{
  "model": "multi-label image tagger",
  "crop_scale_min": 1,
  "color_jitter": 0.1,
  "norm": "layernorm",
  "moe": "expert_choice",
  "widths": [64, 128, 256],
  "num_labels": 9,
  "optimizer": "soap",
  "beta2": 0.99,
  "precondition_frequency": 10,
  "one_sided": false,
  "max_grad_norm": 3.0,
  "max_steps": 10600,
  "warmup_steps": 530
}
Rows from block 6 of a small multi-label image tagger, named by matrix and row number. Rows with one number within an expert belong to one neuron, the router's apart. Each number is 128 + 24 x the weight over its row's rms, rounded and kept within 0 to 255. All counts start at 0. Numbers have three digits each.
Before each expert's rows are labels from the 100 images, of 14848, where the router gives the expert most weight on average: "strongest on" is what is common among them; "colour at peak" is the nearest of a few named colours to the mean colour under the peak. Only what is clearly more common there than usual is listed. The data: pen-drawn characters of a made-up script with 800 signs.
# router: router (model.blocks.6.mlp.router.weight, 16x128, trained with AdamW), inputs 0-127
# up: expert up (model.blocks.6.mlp.up, 16x128x128), inputs 0-127
# down: expert down (model.blocks.6.mlp.down, 16x128x128, transposed), outputs 0-127

# expert 7
strongest on: thin pen
colour at peak: black
router.7:148076102102102089132155092105130106158118146157175098152114174137136125127114127147156157145142121134144118129100125127123140101143111152130111146086131146112142104120137142104145101175183134124119128135115075126104114083135151128126136135162127129095125092136131128102155167153126091164110161123120111140171172107095111145099140188081120141138116145095143142135106121115086146077121
up.2:098122090178104160124132129105148129153123149106129140134103132114085139135118063146125128166156121121122170130084143154070106127143175112075111101165116145152142102121125117135138121142111149146117128143112148114134104141145117095095143151142113106120133103122186164143118127170129090154135116148107095138124103131139120128117088092137086151151150113137112100152110103188166127092142
down.2:124124100131152130136099115157126131136146160123140153112093129146140169144132126116186097119178109170098093144152085107103137146075143120105152114100149115110102127114127122109109131123091116121106118136088079108115097100116146137142120125122130126109172175142152107128144185143084171115128119115124115083137134099118083139123150120142112110072131115078108166124110114106094157131105
up.3:116085083109100175181140128114085114176126175065099117152179117141122171108106101148149121117099120096136119088174156165135136143136102088107109100146134111094105120115125109144135165102115152136138175130148141136103148105110117111089108110078121099147162145152152114110161123151127111103117149119125146115168153120144116142123112107117109132128132118159112147133124129114097129141152
down.3:182142160089108131131106138085108108160125151162145158129112088124103144106093121126153126144170103092141107144139150121137150174120138125124091130148156123118107138110146113142129159137121129155135119143132130162123105096091126120097133111141100129082132107134124138071133119175122098122152081135096134117179101121099151157171149120102124169114091135167099104119128121148119196101137
up.4:136130086157150133155113119110134148159080138119134118123136168090087115122091099131137142108146137151128115137145090101150122120127137125134125096154127089161105116121159147147120118115180188098113129156142130093125154097167095129106125125152123130145151093108133131074142050105098119171132132129142133132164155165113095148136148118131109078124125120100148114181144146137175137134137
down.4:135106143152105153148118097114147119102115140126133151127095168102117162149147133141144123136123147124109114110183141123127138166153128120115123119053147141129119111097133127127129106081098154119167152190163122157141139078159117156127170116099152133169111139160095110115080141133132077115123131120107124129180105148164128113114130185119105118091145162144132132139141086097148133143135

# expert 10
strongest on: dark on light; thin pen; only straight strokes
colour at peak: white
router.10:105180108086095124137137140116152173133142136147139132133128140110115125133080169082103150140141113167085101102096112131101132099119119090119101125144154150139134139105137146121135108107136124159146135156147133152131116139130124153145105145161101161110108088095116118122174100153150180159128174108116164096162095120117124107142123125110182121100098133165153133131164104086088100104133
up.2:147130131120176118123113155094139113145111105113152112171077174127148160136110187084173110107111079164100141091139146146131135111118152119165098121130113098142107106142121112131112138126110145152133148112135103135135142149197160168106122131145143153100169094135150140115139112168156170145099140123134118151152104174078124136150130120140111122146111141160119146155131101155131135116092
down.2:121116143138117095143155143113145164129139134124135145119116135129113086129171102118106086140109115136102150134128105147136117127079102127123139085084130096117147144099121132123114134163159132101117137092126172111099097139117159135095164157156150163138144174160155109106101116122126173109098117162143156190134083145160136131141103138080132124091112121153132109081103150137173125149080
up.3:146077144161135080164113107162111116107163078142151114137150140119123128162122149142181115133150100161105144101133182128104138142136057134099091107125114156142140097098115099143138138142153139158095147119111129116097138112125128167141133136154110162109119128121122135170157138111114138135142106167151112122147134148137129122123128092084079094141111096128104147141135149099081169163116
down.3:113115161095121147145107164132074107177119149127152158120097134141103130113116124124112119122129138183124125128125117168171126121129157131159155117129104146117128143125155099118156114138139118130084131121133112155088071127131083095141139157129111100195109141186122106122119117135134165143115104116088172135100103133101129140111121108083131119106132156159136128123185100180133128126169
up.4:120138104118142119145148109119099157157145130125121133142107177143180167077131089148093093105102129129122122129128125108119139088175105106113117087186157088157126086137145142130132177138134107116168153121184151136110132120175117104131120187123102124090128137091149129154142115110086128122066136121139116145148132109131130124125138124119113086115115133161134150140124098138167109102141
down.4:126118098111112118080139104110172111114146152092103111091104124135163118123121070122111104121132089162132072126089147150080155135118117172114135135123140154144148119176164123134144097153110118133117093125135115140120081126147100161109098125115133140094108127112092119116128130124166074141147138132090139091143127136116158119117120149140139126156104157140134097107137140176075173129088

# expert 1
strongest on: dark on light; only straight strokes; one stroke
colour at peak: white
router.1:170160106122167133161154098130152119108153143116079144157148109152109145160162161141151129124135157132150096139121147085134154152119142128114133173133111146106131100116122138152103148117163165124157123176089147090120123151145120124191124107109158134110142121077147154144100145111152118104108105130131132131128129120131118146172092127167127117101129117166100087135088157087153077141107
up.2:138143129139142089095121131141093130122109100106128108133120112164113170096118138116112169151162140142155128130097115151116108123133129113091090119124091131141144136149176139097095104154184175141195085202143114145121112151145105124090117116084141172135102158112115127134152123158138137119118153125133131142162138082138142142144121126112117161142094178113132159133140115117086156130136
down.2:140140140144155163128163072152121131127102134107113130102131121130123093118145106115147124134112147124151107114144096103140100131097146060108128101098101190123101127100091091128129110122121111164094142172116098124131105096107138146135146111095095180101138142152103119117146106128128055138120120140130134133150131131070152095150137090152170146156157120103106130102141113095114119144100
up.3:151132150140133147105113089119120099123157108133124114157129138165139118117131151182105107136163102157095114129127111165111128169100093164102125129140126097108201144127131140119147146128124099104111164135120126146125099106131088125142140176166130116150113141119114122099136128141143098156132163121137111142107136116100082091153112123179131101176167145119101133154105113082073145087093
down.3:110159119114156176102146163167116131118124155117122186135106116114147131094139154160128147133128108116100143127093138169124086147113173080099106072108088117091139142109121118136128103135113140117168127129117131145122149139106190137114116155093093118130154149147166145123100121105112164070120129119130153153131116157169124117129108109106152111127153116146167107153130139078139136140085
up.4:174160137107110116118093137163149121114116112206101114120093103106155131142151142127127085163124132096168123111140135100115125121112133120098162127152127140138120130101117114147114088153161132149130104126122125125103116109138103124155109122094170161154155154135080140149170152106097101098129097117104183162142144119093133073147092089129121128125174090123106082131128118112122110118117
down.4:109102113115158113114102119139116102126120152087157123115162137132104121183167121136148125101161122151114106092141134130138135109150112132140101110158131150123125126117139156171113132155112081146102139144158130094098120121139127171165143151138153131170142116136136140122108144118060117130145131101153113155107165119150114146137150125133181090159181109125073159147120086095175073135135

# expert 8
strongest on: thin pen; four strokes
colour at peak: grey
router.8:138111155132107156114151116097138102089108116094094142158120147108118142073091151162096116109147113189139136123134104143153169100138118122117136093106143144149096161129174115136143155149108075126164120138135124110157168121132104173083134115110110138124130102139124111125105095147126131140134124156092130117118124144083162149136148200146113125142145154156087143143112131167123177137120
up.2:103133090091107145140128109134114177106098152169145071086096127107114142103140121166113134141115165136168147144125143126136112180131125122095114125151109159138128134139117144152151113076104113148115127125122105101128158098133134108149138102112111109144140153153162158127123139152113119117198065094126105111081111122089165120128109143140171103138163176139129122107145129156140114113153
down.2:126125132111124130129123111149136119154126173108145107142117084092148136147122105144097167168088152154159155121154144154087094117138123076149139108122145172143160165112143131179146163121078128103126138101165136162110125119104095143153112113118124135160138104099079134087105103135140155099102099089122160143130138123141171114161126116120174102123120121143126135168177130096140154115131
up.3:119127110150116151119153162129113136121103131120097128085120123153118141149103115126079100130098109132129099077093103110120134114183153109136125138080093153118118192124181077136136130123136124142179107142162136096092139157133110162148146137087101071153172171123140115138123144136128104123145131154125152129128078113111133161178129133138105119151137114098117141096149120095122135114131
down.3:135123109145149130179135123128133128124142126131131119170180112100132132148151107115112166076146130147165099092157145105074143162139096137126128146096122140146128127126136134133139132113138122162123142117147107195131157112096148084165165088100140128111089108162137127134139143102083185111074130177122111149126125146144118184130122146162146156164126094103138110115113112109115136146121
up.4:156116132158127098136177097113121136116139130125105090163098173124093158121147105128094124112135138115139121090158142187151150099141123085141100131124135122122162100143119153088095092143103129152140138139070108108170131157134157142150109116121079119122135117130105169182089139095091110108142131126134158099126121158090136146166139157151144113123128142135140070146153105152114139143121
down.4:133098144118127128129100110116118096139145142151150134159162097122131135100133168129111119160085144147139124136148112078152150148106143074104112158147120097104116138145166145161130128124092151111140120074146133118136153135155131112121097099140080117128104126136104125100085086096164110099085143088100103146142142136137121130204089140107165119152128113140076129116124121155132159102095

# expert 5
strongest on: dark on light; one stroke; only straight strokes
colour at peak: white
router.5:095143122132112117151152133124119130150105111143087171188127120116108158075111089095135085136115145103109133132099121147126187134076072131142134109145087141136142119142134120102134135079152182122135149149125128115118116122156101083125097144135128156105107104149131149097165144132100155147144128137130136148133144094174111112104096126168151074156111108140120108097121108158150114114132
up.2:114137112134138129169120101121104139102133138131088111164153135123097108085135094137131089167125122118092130116111091107134141152097152114120054158123110104124169097153137158138134085096142140161141128134101098153101095161149119117115125138131091124205128112095147142144118083128124107128136137092106093167116119158136110095144188127150117145132146132140102087152114135132114098130147
down.2:151131123094139131099107153101123165105128164135125134092131126153113163127154141120149126124151110113129120182107154137148180106107112116139093132108191122145097156136112115132113139121155142136190135164104110076115144094162152150112117178134162114119158117125108103095141126104139188156126117161151101143146121147173135168150150107118131131110107112105121130165070151136120135099131
up.3:097121155136154145107132144129115088130091143155132128132111146128132125159130091127111102093181118101133164132121083110161083128076108165114138123148181165126085118094136129113155113135136139138139156111107161135109128101111106147115123140105131139107125139129121150109180076194136151135182100161105129164099100091106157105139122127119130138156126139098167118143142173125127109149135
down.3:144140178152093122100121150131100160115108150118130129138145100134145171132092128164135106132147138104142127151126111124119155126157133105142119142105121103145176161169093165130123150117110094137107184177145129096129145124156097124118100137110104118104133083128130083162205144100112091139126152121096157087137153133086103107110100134129093145162131112093154117130145108116133156105144
up.4:154121064108098086133138094085096139161123139112140123167141165077120123128127144177087118137160143105130099113129133125106120114105104098149117084120150152149137101101125141155156120095110121096076143156129160114152126164115133130126147131149154162146119110110120153085126097120138141120119111154138134139106119127152131129093183201106141121167119163138131141161116123147101144160121
down.4:126185104134162083114136113133143156128109142168100157116109167108137126154151108118089173117119107110160105104143099142127104142150134088121150146087123142162143085121114121138163102134107116099121111156069119090160140103184088107133129134127111127117135143128128097142124154140127099105096090127102133112105080145087140179141107103175106117150144155095131130115166115132122120140127

# expert 13
strongest on: dark on light; thick pen; only straight strokes; one stroke
colour at peak: white
router.13:135124142125129060153128163145156141118132112103171109109140120163147101153141124125096129159134154159101129140130125097096095109106136110135187166127151113152140090113141095147153110105086127174070130161095122122104150134120140094105124150089119108145167105124098121158119150110120138155125142128147084135142153143129137156139132129173133152124092131158160099114169140119100090100088
up.0:099113089156116140108151125110153107141116147114156148133113106133136155147144067152138113137117164159148134099157153131125138139109125129113127117125125139162158115219143164155149110122153150133120113090094095132120083097109105104157171123118140113109121168098145139127103125125131135137151090134157122154116189136104153085112163104171123119150107116100101127097098151172106141121126
down.0:138140157120165147155167137076138141176122122151122117177082121109137085091124138113141156136133163101113148108113169163141135114153145130132075109150146130099142096079200092167167130128105131146127117159141090123138134124092102129133124110133163090120101124114153141100156141141124131152138134126119124108131107183128134143168136107114113152142147119165098138122120154147134075124132
up.1:125160146114145145100147123101153165134117124164091128125164108138136105119150137165152160107130141132123134126134076099098115148163145118140149139118133135153116123164149152111089127138063159163120167135135121133171095135090111128144146096147174159090119094129122106138111187134147103094150170147126145130125149160093149147150115164117113140146144143091120106110128177120153073113141
down.1:124108097121134141138102162132172158103117116119093128121107134134118157149143104123115182173121093127153154124121156120113149092108124185122157095185094130139119154120103117172173150104140152109135163145113134130119101143107162103121184142143150154156152110131154133089175103120146141118156139095131123110086144118118151120097123146137107133136109166131109118165077154159123152128094
up.2:103136119151135154167139127154132126082135119173114141135103146114100135146121118099173164117143144154135115141114156162110142158171123158124105158138110113143089135127115163107094138111125100165059125150150115124129092105146122066126170155118112133119192152114072123118135119110126144104122136075102120127122128121142123107141108167125133117139118168177137107085150111109135092109118
down.2:123093088100087128144114117121123134105121121103090133163122117106134092145127128133080118088125140178134077127161114157113117114125101157150138095128162140136145136142131180120092149107117163101098115109109090131090159160139161128158085137126143121118169102131138103162092126150108129102177129129113052143127130157085160150105141130101130126129109129133136125130092152110100118166123

# expert 2
strongest on: dark on light; only straight strokes; one stroke
colour at peak: grey
router.2:130158096103140165115132128137128136109108102121117185157136097117147121198135147111113125146107138140096103119150115108100086126118146169106161146082133177150137149154105085136087082143149101123104115139148131139112124122102133130125115089141120124136106201151126165161140124101119095115147124107094122149109116158158112151075103118139092152138118119146128167156136139142135088125145
up.0:120138156138156155134130159081147141118124154130146128099139099141120118128096111109136113122112141103127130147080110150179110148100104118143103107155141156157114113162090135115160166116079095144111169116120114133142153117113133122144122132141096108110114092125153168171151124110112102101162183111076066189107099146154115111127115105120147113093174115108158153110135143148126139120143
down.0:171194131139076082133140123175119101082103129161160094132118094114122121189123111132155151169143147093058155142104120167108129155125139137105160130151144114107123152119137151105118099165102138116122102154112114154166123131128094124133110106122121146114116134130123125117135114098133090123128155065135127108134142132155129147116095160111111135141130089132154153108093120163135156120133
up.1:095102123134110117146147131134147175123110144199103128130119081121130111130104138151149124129164112132166107160152161140101172096113098121145122154119147121138081136155158160124150195148134125105156090131117136123103096138118099115116155139058124125117106156152123126125163159113104129138148138115115132157072165109173129167131153124118120135147124158126155120100097143131102127085123
down.1:138124122172119177098087099131112081139166115115173129174103111170148101149133134148093108140123148129135136123141149133146118110110105095104176135104129123165162137149091150125080123135141130124101120142117150106132163124163150110115119140166119157131102134118134171115172104146078163124165068105145159102146101116094146085117094158144162139133107123133119121136121152141154140114127
up.2:142140177140132127158134115076137128114162151106102111146109138137102147139129115105108070148116129133120112095088100154174141127128155128058108129123122114128139137115127127141088158149150124094121177099119146104104119147117152113146166152108106119108165182089121115146124107122095115085136136106065144132111102130140177131101109122101139148138152128162151169152115130156089122136107
down.2:150138098130132138138147125120134101103098173154108153135136137113119168137156146108124095160096146092094132113098142083087149126124091121094127116145181155177098123117095091112102136115132176158137131119113114160130141120074152140133121097104155079139102112133127125100131161119119110102141131095074137140121141155127131172159172154176116067120126132099122138116146131128123123110116

# expert 15
strongest on: dark on light; four strokes
colour at peak: grey
router.15:122091115168151119150083117120144156113097098104130155151145116139131111117153127126092158068082142117150166171147111123144099107102105074126167176087131145117101116150114109115115160109103137128123148123113093163100171140085100140154139154097146153135152168119108149132130116112107125100171078153137123123135110163117121123126122164138114118107126128127106159138126171130169107137103
up.2:089122118153152133156121073142099135136119112102112138189107160111121145110102139087127093107153119079121121170122149104114140102103114084160166162066179110136117132144127152102151174140117136147148143123135089091112126147121100094109106144130158130138132099114144090096117128100145132154114103137156121126143126142164163154121145127097141123169119090136102145126092154142098149110111
down.2:095133175149108129109110116158135141113126117109174063122127136133128150183145123161148119155151143121175138115140153137135135107127107124139166115105155145167151165124116120119151105083058126101175125095096132130087127104143092166114149121119139164118114151152120154141123145109110098129138136129081144152078097148099136129085101136083136128129114127123132116113117166154119089113131
up.3:155127107115123152150080086135157128156167143112113149122088101123131104153118146092114149144112180146111138110124097126134143123144123121148149149131140112175156130129118141151120085127143121120110130147077144104123138151129134118167102160084143116166123115129132158163159113088130155136094077109089115140137154134136089198152103114150136123077147114119098138144121166169136139107085
down.3:143092099129101155106179124138143139120120176158147090139158162129126115108161140169130093145117130169135164174147116166120139121141137103092103137124109097160089128102147151122149137122081143102134079121143102158095145132126136074106114102123165124117100129104127117099123162144149108143142099059134121114117140133118141141131127122137150148124113086130167118082105162159108097113108
up.4:131135174096119103159128103111144146131139131134088138131112106128142149128129140125138168113135131137144121111108126133185109136102109085158145156125160131118101146106052107124152126144103127140156122102129065160132169138147106131087136110093158102124181089130113099135146102143095136139147114157100115088123160158161102133128164096127103136117117141114108112153160147089112182126163
down.4:129161136107110114100163110142096128109097167147142146132135164179145138188108150117109132141118129152129073147075135171145159146134151145166156103089143123128143134159127150083149078126162130099110168113075105101110140122139156139138155124135163119173126141118104119145148118131104105106104129146126107150118133160130129128101100091120128128101132152143121156101100093099155132173111

# expert 9
strongest on: thin pen
colour at peak: grey
router.9:164155143149116116141134146151125104133104162139175091092143163108142111101098153118141152161151151126114135127150116120108156145160174155118128113166094105124107131096099096137138136069132133139147105106141151107124147099166151148111135139113103118124119141152159153172109166110145097162116138163115103091120153091140169178167143064108104107122098131159093129115114147145131126122121
up.12:145117119118123130125138111172170176154148152157104132080153146117107115107105155086133122148099147121109114145105133117146136115142142156130154145136120197128134165155124074119165131120134168151129104138116134163135122139155094129159102122137098077132127097115174150060108147134114121139106137152104141149123127085111130154099161113110115161107142147070131101123125119149138089091128
down.12:116143166138097156078151125122137142125172135159148139146100141136105108135152111112156126121165098107132097142141131118170136144136169134115184175142113113101133129107152154115093144139089076112143128139152089155124106109133145176114154090171157086098173170099114122119147109121123134117087138132191132151107160107116150136155142136133150134113152164153132105149110138121134153110128
up.13:142100122122109113094150151163121112133140134102071081100144147124138134156099116110149141105150153167137155101048090172114069106117146172164108120151144122125158120136137147122132117153165095126137083134149142149098088152104140135134125146128137120101136102142152153107126128175131168132176144106115072126146106127138132111141107097136141140121100111103101126114145142162133144153122
down.13:117088140134134135169120121097137103096114072124130152113132130130140117127149147111089146095134134120115099133132092140114139152149133165089115112134138107138140151109153085106125117132155139126081135151160124127137129126137116108096154130162117085123099161154123107163147123122123113102151140150110108190068181087153122131106147119108104132113069102105167096164133128089187121150136
up.14:089150123120091120104134123096103104161164132106072129166155099111128127108136069112143130158104118103113134156117136150143134144156131136138083120116114166136141124161142113165117071101141088126101110103130122159124110109113108107160073113120135137143108157120145139144126164125139131128119118152176140106087160147109122134117131122144169120108116200123161122187114099128147138139090
down.14:124119130080099130092106048164131127131131122155083177155151167123120151128149114112122116148120161093137123104175103135146100133090133152116114146109091146079118109158115128102178129107125136110128140116155110135141141120115104104145183086092146149148100158117122140143113129115132136130127127120130115162164183077146120126147147108125144125132113149114132096132077119108138088113109

# expert 0
strongest on: one stroke; only straight strokes
colour at peak: black
router.0:159131155101099107103144130137110095150142137119113114123099157160106174168164105101164155144125109106164121127158120150104157142142105147160130103151114102158143126092143146150147108136144077127096142141135128093156085098171142136151165118132123087137146109120127115102135109124120107123112172136133103168113111134137097127118138097152163096143151158071124099133134092098191163145133
up.0:163128097154084107146162103144151133157104160127143095139130098086163126109129158077169147144138122088161132126130077133130136103176124101143138135103134086148132124141122102165123117109123145130134129122123082113109096151151106113110109129098142141129102149184125125159118125155143157172119119174115132106103119126111087097162126134162165109153124133147132184126123146136102080097146
down.0:113167137146144127116133134112143135150138117137086132139160119087164137128146148107145139093141129073099106125119153136155125154086147091148163091131148114146098063111135121136150174099103145085108154115195132174104092092125128118121150113131134140137137163156141153127092135139106099137129107165139155128152127091141127146153135136138123101095090100115138072139160130146100128091140
up.1:140108120153144141104164116145130083118114149126142097129120122139092124084127124088131141108140123140166117103126149165120183133150149149113118079102154108119149126110110114118150165125140069166114137131139143150091099186147141141109129134140145088137140111101146127116148135121102148192161121140093110144106113071151126132096109136111140173094116157169157081158100117116107124132155
down.1:161133123090109148118120164103092124095146138136119113109135114149135132109115109099185123129118124126119112133130167141137142118127145080157139166140141099126109139121127164131106130111093137116136126136153077080110195147122131111095160105119131109121113151141102119113133127067195133126125122155103176104166101175141117121158113100151086172095109132126149113164143097124131141096157
up.2:147109149136164125101130154151119143152110137173153101173141134161176143154146145172103137131102122136179118143133145097149133099105145124104113140161126132103119165062098088149127098124162104127164119097105151131124111070124160154163128127135096138167143141129127110158125121121106129104141149126166107082093127130184117110151154127129089112116116160092141125097140127139112100153119
down.2:136120097137088158155152150145104163184111118128132133156122127167072163161108170121159128153114096151122144119163189134154140133140114091106157084122125126099126138103170154125113157121155138151149159147113109115102107136171121142157116131113103137129100115131154119124087123139148129107129150107166193140138106092161112141146153113142139127120154166139105148115121183138153116107131

# expert 4
strongest on: thick pen; one stroke; only straight strokes
colour at peak: black
router.4:131124117114137166115145181120142164106097154106129148093104107119093153087129111143158122106131132120128133138149130143111118142107169143125100107152148116112157095166146138124117153111120145097130182078147114177109107099138144091093110174151178151125152128109110096123126127106137164177123134102135085138147113141170138100133170079132134143153120116095103133133097108123155152118170
up.14:156092110112166099078135162113128130141165148111140137106102133119129117107153131140106124079124130089087176141172117127102153116107105185128159116155168129124169114125098129149119165136128155065130146148138102141129134167133108128136138113141110160107144176109118122123135134122134113113109100081132112129120137128147133122097081141165176150109122152103180086122102105102128101117106
down.14:124161141104157121178100140129168129132117099105145099155163140130155084070130116150087132139115110145147150162136115143146119144124109173148155140135103151106145140111130090143151100118112129115171163142153099141120140140140105082086123125100140164137159126149123153141087082136145134154096136100118119121106118130136116116087117067129134135121066140072144147157105130113090110124126
up.15:121159141105134121144111167151093106063097123172126161124075102119117109120108157144109140136122183088093166114169170124109102130109147156154135134163122110137098138114114115114139108127108141115102147127148132138117092099125184150151148174150111142139104143140132099133140123137159143092137150141083117138127096104125210144131103143135140143131110121115142159139121118151103083113132
down.15:128154122172175135142134093132137116111164099152132102135155102101168126099119146097133105155120128104105107138141127146138129137157151123154102147123077121106121102153132145080127181164130197137131114112103103132104093125143152161125126086142154101179181115112096102147130129146147151099111158139103124135110142133146112133103172114129135138125129133135133111125145105098139094124208
up.16:143113116167098151104146119147136152106118098124102153168149144171124096141126121144145060158157113161126108124103104119110093154101132141129112121098117112120089140100127096083143108117140196125135139125127152118130138093079147139122131111132146122143120107129139118119084134144117090186150133109102120140084087147153133140167138118140158143113145122136104162129149134064159175152142
down.16:128169140149092147159082131130156124155133130132164081129126132106138128144151119144121128159095106106139095110134147127112122171121136100123102114156114160156153115114139096079062153155167163109161077110142156114114148104127148129116122163134117088087115129131160143130127164104143096140124146126167132149185169114125106136144154157121110135102159117095124128193111122142144129135146

# expert 3
strongest on: four strokes
colour at peak: black
router.3:112126153143101130147072094155139126136144105139116138072119119114110132114124163128166118099105148117114109103132136109155111135169140128101116101124105126134109174133102111122143125128079101145127105111113145114116098133104180112139120108117095144166155149139148092111136182153150162057089104099126098168153148153151116131124145095109104142126151127111173113108163132175097133157131
up.12:118164102141099117132129096132119158100179088144127109176105107154131112106118136066142133171126127153117097115101122136127101138126104162158161181125133137109083127111152078167114060117108124172105174082156150170123137136140126146120150155118144092150140125136147121148131143128146132133150133126137106136161143110110106093111089111136111118106156113109167098146130154128112125149148
down.12:146128093115087144146135151143141123138140169175146155134113135169108134156155121082127123053095158161149106134110154116107158112128102120124124162133178153166154094132095124136081156179126120118166144098133074106124164133172130138112109132079093124133141133141092086151122143116135134102128137139092126115122128135124117137148115136106121134099164138148114085136144098115120100154115
up.13:111121158170108141080140165121106093170103137135150127119108124187137102139138136095138160146140112125112111139120142126124146084165139127118136162163152132091126067107163121129156098131140181147127117143102111117180128130103156086086145124149125194129147139131126119093138161119127109115095143111124114113138137153141138107151108112122102096136104144150126096084140133140058139126131
down.13:079138168161123157149147132112145136159160123138100107108116117101088110117106168115116160146133073205150154109146099129138127161101132109117135120163141140134123141129133126122096148119099155113088126102109135118111159082105168121121153106148111113094134092115163142118181154103110111194133124121122134123118128141112121093134123127104121120109149115143109157137151112121152123173065
up.14:146133160126139109156131152095151155130156142080101132149136101116082180119101118129104121077138122080107096133132136140106135155141144155171078143102159123100197141130105074100120123125116151144159140121135118082127154104187123120119118098151100115137086145104118095110114122145109128148118116124115150108136091113112141087136124169159100130151129151135114108092136119160121143156123
down.14:132158191133118111151120162139145145118120092102128138110100133158118144116109135172171131120114117121164141117132108120181136165126154119133105142105142126129131144105123099139111130117145096129094116137116107095099087156104075121093106081133133134111170142127189101053132123147137133129122115120155113078097095148131144129165135133134149119169097126114140159185116132138111132164142